Rows from block 5 of the image encoder of a small model that answers yes/no questions on an image's attributes, named by matrix and row number. Rows with one number within an expert belong to one neuron, the router's apart. Each number is 200 + 40 x the weight over its row's rms, rounded and kept within 0 to 999. All counts start at 0.
After each expert's rows are labels from the 100 images, of 14848, where the router gives the expert most weight on average: "strongest on" is what is common among them. Only what is clearly more common there than usual is listed. The data: streak pictures of flow and ridge fields. In brackets: how many of the 100, against the usual share in percent.
# router: router (encoder.blocks.5.mlp.router.weight, 16x128), inputs 0-127
# up: expert up (encoder.blocks.5.mlp.up, 16x64x128), inputs 0-127
# down: expert down (encoder.blocks.5.mlp.down, 16x128x64, transposed), outputs 0-127

# expert 0
router.0,167,257,146,231,234,241,175,242,186,149,230,213,211,154,224,216,179,155,257,137,277,240,146,288,216,167,138,156,184,167,219,238,212,193,180,263,195,121,280,205,239,212,263,249,210,274,238,158,228,180,209,174,134,174,204,144,209,222,207,191,181,137,200,156,251,166,158,146,208,220,208,237,275,214,179,118,219,242,189,198,199,152,241,239,214,202,187,144,247,226,263,196,157,265,204,182,192,189,172,187,192,139,185,205,180,221,153,213,132,167,182,241,190,232,212,213,219,151,216,188,161,164,264,111,240,261,272,233
up.3,199,196,243,222,236,231,219,180,206,256,173,186,178,206,132,204,154,144,192,161,182,233,178,209,134,235,248,209,215,176,197,232,207,233,244,187,256,201,231,238,146,206,182,210,288,194,191,128,148,144,226,245,154,154,281,235,140,204,163,189,247,180,217,242,205,160,165,247,265,179,131,192,131,212,188,216,278,117,119,249,185,180,211,228,239,217,196,152,180,229,250,232,158,237,110,166,244,198,154,164,195,254,142,240,198,212,228,260,169,230,192,211,136,210,149,232,97,248,252,174,144,218,192,212,226,199,158,240
down.3,216,85,251,202,164,134,242,166,217,222,282,258,179,139,206,188,246,199,218,245,272,196,119,157,230,143,239,154,165,186,156,196,201,195,85,268,235,221,193,160,222,255,227,210,183,234,180,237,202,157,194,179,202,156,197,208,215,183,179,267,205,233,117,238,227,142,227,226,185,231,191,237,212,210,247,173,188,210,210,196,180,214,216,229,153,193,196,201,230,222,169,146,168,177,235,235,193,189,261,201,89,127,281,130,264,190,225,161,151,204,181,176,212,229,224,228,249,193,176,239,257,240,166,226,164,154,224,147
strongest on: parallel (95 vs 9.8)

# expert 9
router.9,205,220,288,155,225,184,192,132,266,211,236,197,201,205,146,316,212,218,201,140,231,150,178,178,277,234,142,287,181,148,169,231,192,176,264,151,256,253,156,197,212,206,208,178,230,125,141,243,181,158,147,223,232,177,215,203,253,267,205,218,182,206,233,225,210,262,144,200,219,215,179,217,150,209,251,167,197,155,192,200,159,242,162,170,208,130,235,217,226,276,244,198,212,181,165,159,150,209,222,243,188,192,143,278,174,217,137,177,224,256,150,196,229,216,208,175,218,252,147,118,207,197,199,249,227,222,126,215
up.3,241,176,204,155,228,259,97,221,185,168,197,258,193,180,172,244,240,167,171,162,219,159,179,172,277,215,169,246,231,142,218,227,164,182,236,175,177,147,158,219,271,178,166,185,189,136,201,209,171,198,131,185,249,152,228,174,245,267,224,195,203,212,219,212,260,268,195,178,167,214,212,197,172,192,149,136,171,222,194,166,223,211,118,268,227,160,268,183,200,231,248,138,215,252,223,140,183,241,203,208,183,156,169,259,193,236,219,206,149,209,82,216,160,235,245,153,225,248,182,124,237,260,267,239,213,229,150,253
down.3,203,186,136,218,178,220,229,173,277,238,253,241,191,147,185,225,182,262,252,258,144,256,176,229,209,116,223,242,177,228,173,221,186,256,141,221,252,170,206,159,219,203,212,186,239,188,179,178,289,226,187,273,209,151,204,199,134,261,279,188,219,261,128,113,195,270,124,236,208,174,249,191,194,155,229,142,168,240,217,209,158,183,222,232,187,265,214,162,189,174,230,239,213,214,214,190,178,173,192,177,230,151,178,187,170,84,164,131,228,174,174,192,199,182,202,214,239,180,234,222,276,185,231,269,231,258,196,159
strongest on: high contrast (90 vs 39.5); fine streaks (83 vs 49.9); parallel (34 vs 9.8)

# expert 4
router.4,216,224,240,174,165,166,230,150,196,256,124,222,203,268,166,166,250,212,151,220,150,123,257,130,166,213,212,223,159,198,221,242,200,130,207,207,178,250,191,235,174,198,207,181,197,168,121,242,145,225,164,241,298,253,198,240,241,197,145,223,139,196,212,166,115,258,219,217,198,236,226,188,115,227,235,250,158,161,235,245,137,211,186,165,174,173,238,256,149,192,171,233,246,156,202,233,142,209,210,242,200,184,163,234,210,221,245,220,278,229,213,197,230,183,130,164,219,218,184,194,250,219,125,298,177,221,148,209
up.3,216,258,204,231,199,234,134,131,183,265,158,144,214,234,146,166,312,198,206,177,202,125,246,131,182,278,192,245,154,219,204,207,194,182,257,220,132,259,171,212,171,218,206,191,188,140,188,230,146,235,163,151,233,195,172,231,220,220,157,203,160,163,252,143,154,194,174,261,277,256,249,207,147,238,209,244,186,163,157,217,168,205,169,144,135,189,240,228,218,170,167,185,292,150,235,235,146,196,196,265,181,188,157,157,159,219,239,286,234,227,153,185,200,174,223,224,198,177,170,213,178,179,221,282,184,188,148,215
down.3,191,115,247,186,209,129,211,267,226,208,199,188,185,204,197,197,193,166,139,245,142,275,155,165,192,277,262,225,267,257,188,141,151,263,174,226,277,147,207,226,113,159,219,195,271,147,208,210,253,234,220,224,222,149,227,228,128,232,198,252,165,232,164,246,162,157,244,194,184,238,179,197,189,205,207,253,233,204,175,173,257,225,164,113,196,300,166,178,163,172,190,224,215,186,181,208,202,199,211,203,243,298,283,182,191,216,248,210,229,178,207,126,206,163,262,243,201,167,211,227,209,200,226,222,210,246,156,188
strongest on: parallel (97 vs 9.8)

# expert 1
router.1,155,185,141,230,170,263,153,217,173,215,98,277,222,229,182,186,197,255,131,252,165,225,119,129,190,121,276,174,185,213,241,228,271,193,172,182,165,116,222,237,236,185,160,173,151,243,189,252,238,232,153,191,238,230,255,141,143,211,195,227,179,277,154,265,271,313,243,181,212,193,170,233,221,177,217,205,167,217,181,205,188,206,131,291,228,183,236,230,192,169,178,224,137,259,211,201,192,193,198,235,200,178,187,204,207,229,234,198,172,171,177,181,154,209,234,167,225,197,200,237,254,193,171,132,211,166,213,211
up.3,248,168,270,209,168,170,206,258,185,243,141,229,144,226,250,214,227,179,112,195,147,165,218,116,129,214,191,200,221,221,272,172,158,169,199,210,158,202,141,220,197,127,170,190,163,156,280,223,97,226,147,191,211,229,215,223,227,262,226,223,199,175,226,217,218,220,233,216,177,118,217,185,167,266,166,216,202,206,119,129,203,194,210,218,243,243,240,193,213,187,223,133,213,211,179,226,204,265,239,214,246,175,135,178,174,186,288,249,195,220,110,149,164,191,251,174,202,227,171,247,218,233,217,284,164,193,202,151
down.3,162,182,233,195,176,334,225,213,156,182,154,248,208,143,204,168,241,210,164,202,226,165,225,215,296,171,183,144,211,187,190,195,266,210,215,98,161,185,214,218,142,234,236,174,216,186,169,167,235,241,157,134,212,205,291,173,173,212,175,236,206,230,224,148,151,217,187,194,165,209,196,169,224,190,141,249,210,179,158,196,259,222,175,171,268,179,178,199,184,163,214,183,213,207,247,209,171,168,149,262,330,205,233,188,121,172,219,173,183,230,208,246,256,110,255,182,200,144,208,207,123,203,219,242,124,181,189,221
strongest on: fine streaks (85 vs 49.9); parallel (62 vs 9.8)

# expert 12
router.12,251,209,146,231,216,228,234,165,188,219,180,280,226,214,274,196,158,161,227,161,239,93,238,189,195,119,193,151,207,246,257,199,224,161,246,177,186,216,214,207,200,204,228,283,149,161,233,272,161,167,207,143,217,234,185,175,230,230,123,126,222,215,193,209,173,178,236,182,205,160,270,273,213,292,261,194,156,148,256,186,142,166,251,208,157,205,238,233,149,263,168,288,181,187,181,179,220,268,224,129,171,181,198,147,229,236,197,189,209,147,235,236,136,210,151,151,189,233,195,183,239,222,165,191,223,165,207,204
up.3,187,107,240,142,272,157,178,165,188,176,216,185,218,168,153,153,233,237,238,239,222,250,259,191,226,221,225,215,221,98,241,159,157,213,201,238,209,247,191,168,140,214,160,223,222,146,184,72,262,220,239,180,204,216,192,239,184,141,223,241,239,165,212,276,262,141,204,307,179,205,151,201,194,231,162,162,270,213,198,201,253,186,183,149,216,198,169,189,172,159,213,216,235,251,204,206,215,178,154,148,207,260,229,154,178,148,173,144,127,237,186,192,171,206,219,219,139,223,193,201,270,251,246,154,206,250,179,226
down.3,179,171,172,174,139,203,164,232,138,175,173,187,219,165,163,229,134,223,243,190,278,190,200,285,250,185,172,204,154,184,145,169,115,156,158,176,246,198,209,133,226,137,266,217,206,145,186,240,205,186,170,176,166,185,240,182,174,219,211,242,167,272,260,194,231,182,248,79,186,314,242,252,163,209,224,211,199,238,187,166,161,217,225,125,188,220,194,205,242,172,200,246,192,276,159,255,141,173,187,216,251,203,177,218,198,164,221,270,205,213,201,201,184,223,238,223,130,188,196,218,128,211,290,166,192,238,249,223
strongest on: parallel (96 vs 9.8)

# expert 8
router.8,128,202,243,177,197,212,217,174,202,196,222,142,200,211,187,182,176,188,238,281,266,205,210,245,180,202,228,224,152,293,157,213,209,211,128,227,189,254,243,148,136,119,208,189,194,246,214,242,214,214,240,208,160,193,206,251,177,120,238,306,194,187,206,175,178,213,180,217,250,258,180,250,180,158,193,176,221,246,142,145,167,221,222,188,168,161,134,233,208,170,190,201,163,194,213,279,157,181,242,234,206,172,207,151,219,155,158,212,253,208,235,127,221,179,225,277,252,177,180,267,128,130,240,138,173,179,253,110
up.3,253,203,172,154,235,198,150,262,214,218,235,224,227,117,140,189,227,198,224,203,253,126,205,179,225,207,150,246,192,229,175,162,139,205,317,149,172,243,122,210,187,161,206,265,188,175,229,236,191,156,246,189,271,98,143,267,172,256,127,192,200,162,242,226,162,226,192,207,191,170,233,175,211,250,176,234,130,175,270,194,186,236,226,176,238,180,180,215,214,193,179,233,250,159,208,241,212,230,261,180,177,240,204,124,181,232,219,230,211,251,189,177,217,170,200,153,168,203,111,213,232,182,242,286,182,209,132,239
down.3,188,192,220,242,217,174,185,219,151,169,171,234,215,199,198,192,173,106,186,201,231,172,309,290,185,220,146,203,229,200,198,222,239,214,233,109,165,191,211,216,212,249,210,225,174,266,148,223,193,214,221,209,239,258,240,236,243,210,146,275,227,175,287,234,234,206,174,216,176,219,188,200,197,231,173,167,121,166,197,192,197,199,210,282,236,173,185,241,184,249,227,197,186,322,212,265,231,214,214,234,212,148,168,217,255,322,177,211,183,229,209,184,188,262,160,149,210,196,202,149,192,225,230,113,259,115,190,231
strongest on: parallel (98 vs 9.8)

# expert 2
router.2,197,155,189,231,142,199,233,252,177,196,206,252,213,186,261,226,241,155,229,177,306,87,264,225,258,215,162,174,159,177,208,220,252,150,244,233,260,194,184,245,192,183,246,276,212,172,219,230,205,213,173,227,197,182,235,219,186,217,132,126,165,215,216,158,192,140,181,223,184,292,239,246,219,293,189,247,183,168,246,152,178,131,203,194,186,235,162,190,167,187,215,230,230,165,146,199,184,181,158,158,124,212,182,128,226,186,195,214,158,247,234,223,126,173,200,191,124,198,218,234,169,206,204,289,243,251,147,190
up.3,253,135,244,119,236,174,199,191,232,226,216,215,242,189,146,178,242,242,213,277,191,169,225,127,228,234,193,227,224,203,186,182,186,229,182,154,180,200,149,185,160,144,72,163,161,178,183,150,222,241,244,171,241,203,248,192,173,124,178,182,263,176,259,298,251,231,268,204,185,240,217,230,201,173,188,212,198,209,221,174,250,251,181,137,247,115,208,184,219,193,189,212,256,222,219,179,151,186,205,183,192,248,194,190,160,155,237,151,183,193,184,150,212,184,220,187,185,265,143,291,309,253,250,249,201,228,191,181
down.3,191,204,250,203,128,281,197,184,246,187,155,233,214,246,253,207,184,144,186,210,163,123,210,231,213,117,184,206,226,180,240,199,195,116,203,106,233,177,164,275,174,190,212,186,209,156,203,172,213,279,173,239,195,192,243,186,224,222,174,250,188,174,176,138,181,176,181,187,181,280,266,228,232,222,175,235,210,195,226,176,175,178,186,247,199,202,261,231,245,209,135,194,223,219,208,173,181,142,136,211,122,168,242,265,240,244,226,172,153,164,220,285,166,130,205,130,220,186,197,226,186,279,164,318,179,243,212,227
strongest on: parallel (76 vs 9.8)

# expert 13
router.13,229,191,158,274,234,192,201,154,183,212,147,248,180,244,282,222,142,209,170,192,136,260,179,188,184,104,212,174,262,177,184,144,230,241,224,218,180,202,254,144,198,257,223,163,243,120,156,177,210,212,181,158,176,240,248,117,190,197,234,149,221,199,173,201,254,165,247,206,247,208,221,151,187,231,300,185,251,262,154,236,228,219,175,194,151,236,257,134,147,183,162,198,147,232,189,115,244,170,211,221,264,174,232,237,160,216,160,193,203,190,206,238,138,269,231,195,184,256,234,137,197,238,178,212,186,240,162,154
up.3,211,156,214,151,169,192,177,282,192,193,270,218,175,143,167,233,192,179,178,192,167,186,186,179,216,230,133,232,187,164,183,238,218,179,213,192,203,136,69,237,299,181,170,170,211,234,112,265,181,186,161,227,211,151,184,252,205,256,241,241,246,195,203,256,236,214,163,170,181,195,175,276,218,147,189,205,128,174,231,166,205,218,146,271,296,200,204,145,288,252,269,144,171,199,205,204,178,239,233,232,165,217,155,212,220,228,196,214,199,243,105,218,244,195,192,139,193,235,219,184,212,209,207,220,185,170,138,259
down.3,201,182,192,217,206,226,187,255,250,271,185,146,167,204,207,201,222,242,221,260,176,219,244,169,216,244,236,240,176,233,222,199,158,230,204,231,178,188,177,222,153,281,222,97,216,250,196,183,214,210,210,253,198,140,98,191,130,144,210,113,200,216,232,188,153,230,202,246,250,247,189,212,207,182,194,205,244,175,193,252,214,234,229,107,200,241,148,166,126,175,195,206,208,241,177,167,171,194,212,182,75,263,149,88,149,155,217,238,202,180,164,203,254,206,167,244,189,194,176,218,206,196,222,272,212,291,172,223
strongest on: parallel (100 vs 9.8)

# expert 6
router.6,190,199,168,158,193,183,163,249,170,152,248,159,140,141,190,236,199,216,194,169,211,220,149,190,224,270,232,260,276,194,217,161,170,241,301,158,209,253,152,192,177,199,136,199,224,152,279,174,157,162,239,182,185,150,173,193,188,290,240,170,251,234,253,227,211,230,206,217,172,76,91,120,178,221,143,191,196,210,201,172,236,228,196,203,246,184,194,209,248,186,217,183,178,278,212,210,268,195,206,188,221,220,225,177,162,173,242,182,155,225,204,170,237,158,226,188,183,260,191,173,180,206,305,275,173,160,176,214
up.3,184,178,126,254,214,188,253,127,273,207,183,244,236,215,268,213,207,224,232,208,183,199,215,267,170,91,186,191,178,170,155,219,232,196,192,214,235,227,228,144,171,269,237,239,222,202,140,235,229,197,192,239,187,200,233,157,199,159,235,204,220,231,104,164,209,229,148,182,266,223,285,254,277,209,229,166,208,196,160,248,167,190,191,209,194,191,170,153,178,221,156,281,131,186,101,138,171,186,195,219,138,185,192,190,226,256,125,207,245,227,204,184,236,229,181,183,200,212,160,196,266,182,131,130,264,164,236,170
down.3,210,217,232,143,183,170,102,217,131,203,214,237,199,193,185,207,206,218,251,207,228,158,188,240,163,261,192,142,198,140,209,162,235,148,236,207,176,94,178,240,201,200,209,245,170,227,179,135,240,208,243,163,241,259,164,224,222,181,207,164,230,158,360,263,195,184,248,178,206,223,199,207,203,151,198,234,184,194,200,186,200,165,230,180,226,108,243,174,274,203,230,184,191,164,220,220,202,219,205,152,189,174,199,281,188,266,188,147,162,220,185,215,146,250,229,151,172,204,174,184,141,261,249,166,181,233,173,315
strongest on: parallel (100 vs 9.8)

# expert 11
router.11,238,130,229,201,218,149,191,225,240,231,163,223,209,160,195,178,258,237,189,249,141,225,225,201,219,219,253,232,234,185,170,161,162,227,183,211,216,140,159,226,166,136,157,217,253,127,155,128,249,255,195,220,203,175,228,290,151,117,133,211,241,248,186,274,210,141,258,216,164,242,236,239,215,205,170,259,187,175,217,195,226,215,142,198,183,256,128,122,127,170,155,223,191,158,152,210,219,187,178,153,155,256,202,176,290,184,212,194,187,205,209,191,147,172,235,235,141,232,235,241,261,239,184,180,262,231,138,202
up.3,233,208,204,219,231,184,198,219,193,161,243,144,160,188,161,281,148,141,221,143,283,246,268,163,296,258,186,275,184,186,145,193,222,257,265,159,282,199,163,213,228,162,196,185,214,199,223,201,151,94,215,208,172,187,204,227,183,231,253,232,246,231,243,227,217,186,176,173,184,151,163,151,225,159,174,202,198,219,144,165,246,152,225,190,227,230,170,141,157,212,315,166,219,200,168,260,221,226,240,183,229,188,207,231,177,178,194,218,175,236,171,181,185,218,234,227,187,211,211,224,123,116,271,203,124,169,145,156
down.3,200,224,199,179,130,184,281,102,265,253,242,171,219,240,170,192,237,182,238,169,114,256,150,261,185,137,172,172,161,205,171,203,190,230,151,187,202,233,182,156,165,289,227,217,211,214,211,200,208,182,157,262,138,180,185,181,164,222,284,218,198,179,155,103,209,228,128,163,252,217,268,201,181,123,248,143,239,206,153,241,218,200,271,193,220,164,222,182,216,171,145,218,201,208,154,218,140,232,148,184,203,98,237,206,190,148,214,215,229,202,197,235,217,159,150,211,258,174,167,159,185,186,193,198,164,229,271,174
strongest on: parallel (99 vs 9.8)

# expert 10
router.10,226,149,215,166,275,218,147,178,198,212,189,192,218,240,143,167,247,153,221,185,196,192,223,222,190,226,187,192,212,171,252,182,120,181,168,249,142,164,200,198,191,195,144,192,182,192,239,112,163,225,156,164,226,170,233,266,196,219,171,155,225,181,214,253,284,153,274,228,202,196,291,242,210,207,153,174,277,159,192,161,251,183,212,197,223,181,202,116,181,214,192,163,213,259,231,204,142,228,191,143,168,246,130,188,185,144,208,182,160,124,116,225,193,277,176,237,201,262,186,250,243,279,257,221,206,284,247,217
up.3,232,167,238,208,225,244,210,242,203,185,191,247,209,103,241,174,158,267,190,222,187,270,132,282,219,148,252,196,207,242,116,155,207,237,161,201,218,139,202,155,161,159,171,186,223,225,203,204,274,222,255,194,112,163,171,210,130,162,214,247,296,237,74,245,274,181,207,222,212,209,189,217,265,167,181,216,191,198,166,163,214,214,202,255,249,223,113,167,229,181,173,215,123,179,199,209,244,116,224,182,187,196,252,202,223,194,191,188,187,185,193,212,176,169,283,222,163,250,190,231,219,209,175,166,191,188,179,161
down.3,227,162,211,172,209,118,205,192,269,172,167,247,214,151,194,220,263,204,275,263,227,146,209,203,152,162,194,105,174,197,205,218,256,169,133,234,219,163,213,172,196,277,278,173,189,214,212,162,265,187,145,153,173,204,191,190,192,194,169,194,209,226,142,172,170,165,260,246,204,175,183,226,214,212,324,217,199,154,191,175,251,204,172,82,138,195,220,193,229,212,211,162,176,174,249,199,164,140,228,173,76,161,201,184,153,103,187,171,205,219,169,269,217,160,232,225,226,152,175,219,216,223,187,202,211,227,219,199
strongest on: parallel (96 vs 9.8)

# expert 15
router.15,183,253,233,185,202,150,140,195,230,199,254,128,189,153,117,229,260,231,174,187,195,277,213,239,205,260,219,304,167,168,170,207,164,253,190,218,232,222,185,195,217,227,241,169,262,254,164,128,216,214,191,222,211,201,174,206,175,177,244,286,158,175,229,189,143,189,147,251,223,245,163,173,199,163,149,189,219,251,142,235,236,201,154,135,197,231,152,152,217,176,158,139,229,165,232,226,169,151,173,264,256,244,165,222,148,148,191,237,206,228,127,149,236,181,244,256,223,149,210,224,169,158,263,129,210,248,210,239
up.3,150,158,188,165,203,192,152,206,248,185,261,188,235,153,168,229,230,225,224,204,183,215,118,254,189,278,263,273,237,251,219,151,133,202,222,212,219,249,145,174,132,170,151,213,236,207,227,182,203,249,249,194,139,122,184,243,101,187,250,246,269,216,172,222,213,267,182,251,224,170,185,206,265,196,149,194,198,213,189,197,219,222,133,200,258,155,180,158,254,191,183,222,170,262,164,221,189,169,188,219,190,220,229,117,203,186,216,239,178,210,151,108,237,154,203,194,157,212,126,252,289,216,260,183,219,163,228,199
down.3,175,214,188,202,137,300,246,236,194,171,148,246,267,167,202,223,238,159,242,214,194,178,182,245,164,178,155,256,319,203,158,161,125,184,159,138,191,151,180,237,266,215,182,180,217,275,211,177,185,236,162,223,207,145,245,220,122,201,209,142,232,227,211,162,216,236,121,157,103,220,286,184,213,205,167,244,287,202,175,205,171,189,245,200,226,166,230,174,184,229,168,240,164,187,119,220,175,260,139,220,213,228,183,205,272,206,171,176,219,190,204,194,198,216,163,149,226,246,254,263,213,204,190,236,176,236,211,240
strongest on: parallel (96 vs 9.8)

# expert 3
router.3,192,221,260,168,150,228,239,230,173,160,198,169,186,211,160,202,173,232,122,191,129,299,151,128,207,214,159,256,166,168,145,211,228,182,148,229,265,147,179,217,234,171,184,131,237,220,139,160,253,209,195,271,186,192,174,212,231,183,332,269,194,194,158,200,247,243,171,150,116,176,173,127,247,113,182,245,203,238,187,230,248,231,179,209,253,212,236,146,222,171,263,144,184,178,180,244,223,170,203,255,208,202,240,271,230,206,172,164,200,216,203,229,283,170,202,183,219,177,210,195,204,210,158,200,154,198,193,232
up.3,132,293,227,222,200,269,235,148,186,202,155,156,192,295,153,185,167,198,166,207,142,285,113,157,139,201,181,195,158,169,198,283,230,180,142,211,203,175,260,221,235,217,201,152,201,236,161,226,243,200,135,244,193,249,201,105,250,205,275,238,152,163,162,174,221,261,155,174,203,230,217,180,225,147,218,171,249,246,120,219,207,218,166,230,229,166,264,204,212,208,229,171,148,229,204,212,140,215,213,238,204,145,211,226,198,225,182,221,209,193,179,179,238,236,115,191,275,181,216,169,185,172,158,146,171,192,264,191
down.3,245,183,242,220,175,52,208,130,205,277,241,220,162,171,199,207,174,197,258,187,118,196,249,198,226,182,214,205,215,239,191,200,226,250,191,182,162,227,185,118,189,253,168,132,225,190,191,141,181,185,229,194,211,211,203,216,191,244,223,194,178,183,235,260,218,260,206,281,250,139,192,247,168,231,206,238,222,216,253,227,184,173,178,169,231,180,152,203,208,203,246,165,229,179,143,189,211,192,253,152,303,245,112,268,136,154,137,194,217,195,183,165,166,248,243,197,201,190,139,185,209,199,263,162,238,148,174,115
strongest on: parallel (78 vs 9.8); high contrast (66 vs 39.5)

# expert 7
router.7,215,212,238,165,207,145,256,230,263,194,248,151,225,223,144,190,171,129,243,242,164,209,257,178,111,228,111,203,212,184,297,199,133,170,112,181,205,191,180,197,212,193,206,207,185,234,257,187,159,180,216,205,210,197,161,256,244,197,180,206,239,132,232,153,153,124,181,197,164,169,192,199,172,205,193,192,186,161,224,187,182,162,267,129,273,221,206,186,233,262,259,165,277,203,185,279,179,265,206,169,208,231,197,158,179,193,217,238,273,194,190,170,254,164,108,169,212,177,171,215,170,269,233,281,190,187,251,182
up.3,223,216,222,203,188,186,189,218,190,240,156,247,258,273,181,163,201,120,140,151,104,225,213,138,109,183,153,176,223,137,270,207,178,187,156,204,184,108,235,248,229,241,213,213,206,246,231,147,168,256,166,227,180,271,209,193,195,224,207,163,203,161,228,156,239,158,204,216,202,290,188,172,152,222,141,223,235,193,163,249,174,119,246,177,245,185,274,179,219,127,223,188,245,230,222,181,199,187,173,264,270,277,195,264,176,163,236,228,193,213,150,219,196,174,188,128,164,165,234,238,160,246,233,186,234,218,225,201
down.3,243,150,192,255,243,164,205,130,238,214,206,191,179,218,191,243,224,243,228,199,193,147,217,282,250,187,223,196,176,170,195,242,129,130,202,243,186,259,177,254,173,201,199,203,206,136,177,280,159,227,175,227,180,160,219,214,256,231,164,295,175,198,157,156,199,211,133,252,233,188,199,211,170,208,154,176,229,174,167,225,257,217,206,247,212,130,149,208,269,292,140,260,185,182,185,211,164,171,185,145,104,171,138,214,191,241,191,222,208,257,201,169,204,153,183,176,224,239,184,208,343,219,216,143,235,172,168,217
strongest on: parallel (71 vs 9.8); high contrast (67 vs 39.5)

# expert 14
router.14,210,257,175,252,202,176,229,121,204,234,257,205,224,161,252,224,173,248,262,163,187,190,232,244,164,153,162,197,201,199,180,208,236,258,191,217,220,234,245,110,248,268,278,224,205,202,120,247,237,170,190,196,201,229,152,166,231,191,238,187,202,160,163,151,167,204,118,178,243,177,233,255,196,197,309,142,147,237,217,261,136,169,198,195,133,190,202,197,217,237,213,239,162,168,227,138,203,201,234,257,247,161,156,256,159,210,124,244,277,227,171,228,228,226,194,177,225,164,188,141,162,128,187,141,166,193,214,167
up.3,228,241,158,221,263,154,146,120,200,241,205,157,202,219,177,200,207,282,221,254,213,231,216,204,155,286,224,252,171,219,202,215,173,210,236,213,122,260,214,154,116,246,197,168,250,221,188,205,168,160,245,181,211,145,205,199,186,189,181,240,218,160,253,204,183,210,166,306,252,195,170,198,105,250,183,226,216,200,182,218,181,246,204,112,198,212,116,217,239,178,163,203,211,173,201,191,183,168,229,217,211,229,175,115,140,192,193,253,240,214,171,61,225,201,196,204,204,212,170,251,216,161,293,191,206,227,148,156
down.3,196,137,206,237,289,108,210,248,211,245,235,143,243,231,135,243,143,135,240,236,146,192,179,203,183,226,170,142,163,157,249,187,207,183,242,270,136,213,222,187,164,155,205,201,227,170,207,191,221,257,211,177,178,204,103,262,181,142,181,254,251,124,188,240,188,186,223,277,220,199,174,172,205,243,177,241,107,164,190,203,172,182,183,163,169,224,185,212,249,171,205,201,243,161,255,177,226,165,221,189,183,257,261,164,153,304,254,222,231,226,220,242,193,154,162,188,123,191,189,226,192,248,184,168,194,133,215,199
strongest on: parallel (85 vs 9.8); high contrast (79 vs 39.5)